{
  "encoder_arch": "poolformer",
  "model": "image captioner",
  "dataset": "rendered scenes of toy objects such as cars, trees, mugs and chairs",
  "train_examples": 195000,
  "image_size": 64,
  "crop_scale_min": 0.8,
  "horizontal_flip": false,
  "tokenizer": "word",
  "vocab_size": 62,
  "encoder_norm": "rmsnorm",
  "encoder_norm_position": "pre",
  "encoder_activation": "gelu",
  "encoder_mlp_ratio": 3,
  "encoder_layer_scale_init": 0.1,
  "encoder_parallel_block": false,
  "encoder_inner_norm": false,
  "encoder_patch_size": [4, 4],
  "encoder_conv_stem": true,
  "encoder_depths": [2, 4, 2],
  "encoder_widths": [48, 96, 192],
  "fusion": "prefix",
  "decoder_width": 384,
  "decoder_layers": 8,
  "decoder_norm": "layernorm_no_bias",
  "decoder_norm_position": "pre",
  "decoder_activation": "relu",
  "decoder_mlp_ratio": 2,
  "decoder_head_dim": 16,
  "decoder_fused_qkv": true,
  "decoder_bias": "none",
  "decoder_qk_norm": false,
  "decoder_parallel_block": false,
  "decoder_inner_norm": false,
  "decoder_drop_path": 0.15,
  "decoder_positions": "learned",
  "decoder_prefix_bidirectional": false,
  "decoder_connector": "linear",
  "decoder_tie_embeddings": false,
  "init": "orthogonal",
  "residual_init": "zero_last",
  "optimizer": "adamw",
  "lr": 0.00077,
  "beta1": 0.9,
  "beta2": 0.999,
  "eps": 1e-10,
  "steps": 26400,
  "batch_size": 256,
  "epochs": 34.7,
  "lr_schedule": "cosine",
  "final_lr_fraction": 0,
  "warmup_steps": 520,
  "weight_decay": 0.2
}
Rows from block 5 of the text decoder, named by matrix and row number. Rows with one number belong to one attention dimension. Each number is 128 + 32 x the weight over its row's rms, rounded and kept within 0 to 255. All counts start at 0. Numbers have three digits each. After the name is the row's rms in percent of the matrix's.
# v: attention query, key and value (stacked) (decoder.blocks.5.attn.qkv.weight, 1152x384, the v third), inputs 0-95
# proj: attention output (decoder.blocks.5.attn.proj.weight, 384x384, transposed), outputs 0-95
v.36 096:147137100067183088105098108139103114162140109157130085119111133129210102143091143105165073123124144182153121051101145125046136105117115114114099148087100130090131080105104110171102108104149135129146154127082124111077188161161126139137148082121138151152139134093099130121085122129099141053
v.37 102:126120149113085122115121186085098205139151106131102094114039167132122137088131153158141107135089113132148153097131077185125115137075135178125159213124151115073123113136134124147145079067128103147124130165058088147120138150163199103053202080120173247143164139113169156109137093136149153082
v.38 109:170094119167092065144125166152096179138143118142129141161105159145080144041095109142090159163120111080119087115109100174113140095114153159147157152152143142119142104138108117114161071179146111193111171210161181121171150106132172134112135194149147149137156103091154101107196101108141116142
v.39 102:094066085092159153171070117073132117170114125091104143112182104125165140171179115132124118126141164141112099139100107112142092141160143132113098182131143167192111101106139113174197105127118167117148125105124033145105121165132142159167144115159111162154154108106138184107157145114160147110
v.40 099:114152123219102114104122116190135105118126125160146142147143099147139080086106134132091170163118076122156130165130115170130132102157151172078137109144138085109177121115111120097161133180147106133118138156127205140161156079121093115111131128087161076117105111058161111130159085122153082151
v.41 098:075150117176134148089145072106111098146139110116116077104143110109163076141159147155101138136113109184164182127167103143160070154144105129122090106145119084127114117133105150103152142103124109097115056042059076126106103098134110115104183053091128109125089093143084139140124152127139098161
v.42 094:181063122167095099153095147149154139111100118142109171187149128134060169106128117149107152129121134089132082139150126154131177135125147161110149118118156107138151124121117119106176081157119123165125204184171172157158117126123158139101079191150112138131177136035173102107166104126170141130
v.43 110:171150128155170059106175098127060140102164133153112122153106119118101121089078154126111193113135140132109103122136116108105117129096102063194121083127104173170094137143130163039060126118133105177102107123150167098150131110102083140138106127140087109107137117204088100128125169102110106133
v.44 105:176072142098097108181121201115116073119124102104146084157134141114051126136137121124119164121152146065076067097090100151175164165120143132190169099172167190196107171169130154132114128167136159127113130149217108124154089165124106158170095222179072096144147125191167137101157135126123156133
v.45 102:134099133136124159148084202138158085113097101112149144146140105112077161169127084156120124105152132098115032138109124114174180141161155173126153131096182166160120184145126081204119123178125148108148176122152120161136101171133156124135078171177113137151190146098191177096150108138153164082
v.46 096:091108138175084110085110168136114163180153117138123092117069159130108131042106140153119109157085095153158149101131094199096123130073140151143151157178152107071137070146097153136165088134141083199118141171075171100129141093135162109023171077110182172156130127093108101151154090127143102133
proj.36 091:081093166151097102186100188115127117109129179140098125097114146163068142130186113125119184188153099123113148235122116179139168153138105141127128131137136084169135158149073123059147145060155156105105110103170124151117148145102148162117103186141130069133097117157218156135165067114126107148
proj.37 091:089134111173166129096090131165134034113130176122164148088119093138104085112116139118068137121125170161129150195116127106130159162120082069066121169099093131150108186118120149144137143138151150199121102125196101170110142131124078147112062137137105099109133117118100097068181125116130175139
proj.38 100:105149181141141167152150099126137144146120131131136121128133153092126126154136196108120127125149118163135165092102099129181116120094092117113162132053115125146110134124151146117125172083138116089125109087120103132131131196104098143127137063120158160097113138170084111044132132138153165071
proj.39 108:164132080165103088090114116202144084157072149148165119133118120185101126058097153140095124185132162179126065152117108150100171154103160137148093126154140087091145101110133088134110192169165135130130155149125181123115114093070107106140109150097160088127082120108118042128140149109054132150
proj.40 090:154102110084138155176157183100117164144126088161117085115138169080117186187125128116153085108136096117117126091122145119152087044127123155188157113116135121125101171148135110138086101058109120075155084126140100127118092150112179120165136143145135196116145123184080165214090117160146144087
proj.41 095:161094068141156098114093164129131142113127153146157118140127138121122183093108053156126131099093140118121076132120195097084140080148141151123132155132130173089080118094110081165117080109072112088194168193184209147120107132143152121136093194127114119159156112082139154208099118128106116116
proj.42 079:142150099137130146129175107130141095153125076133143044091102146159158109170101193106114101103155102161137158085116086080153091079134146134164092141116113122163088128150126147127145181133174096098126059049087099121104142150087072097153189087126133155106097085192052132116103115142122121119
proj.43 111:111132137131128174158109093089203177176124129094148122143163117132127152149155138109127106103103086150172160103125156096122171128099148154106156172124130154138122074125159110141166136163086157098123183098094151111122152210182118137124164133140136119132114161108128194096163104114150145122
proj.44 106:106211166140147137116137087143105109157097148095126153118142108119145120102115133102098077106111158160135142107138115145099141187170154127079079112075089146131128099133092171167114126131110065161147165105062113131142166067117158126118188042115114120151139149081099105128131191108150116143
proj.45 096:122171122099120088109172086143095101164091129125118104110101132177162061147109161109159122172143160119125168111138081172106179160147149116149035083144098094114149128180088168135110121120149108165116123082082070126131170041077142131129188066120126111118108136137101123192115167116124141175
proj.46 086:117102124160195156161108116122126076072139162148149135109137133108086146158141161081071141107161149154125173128079119119149133102119116127095150168056085173190081175090162124110134086102134149089117099140185092149119141213140118162165086163143113172126119105147105115151143133139146178124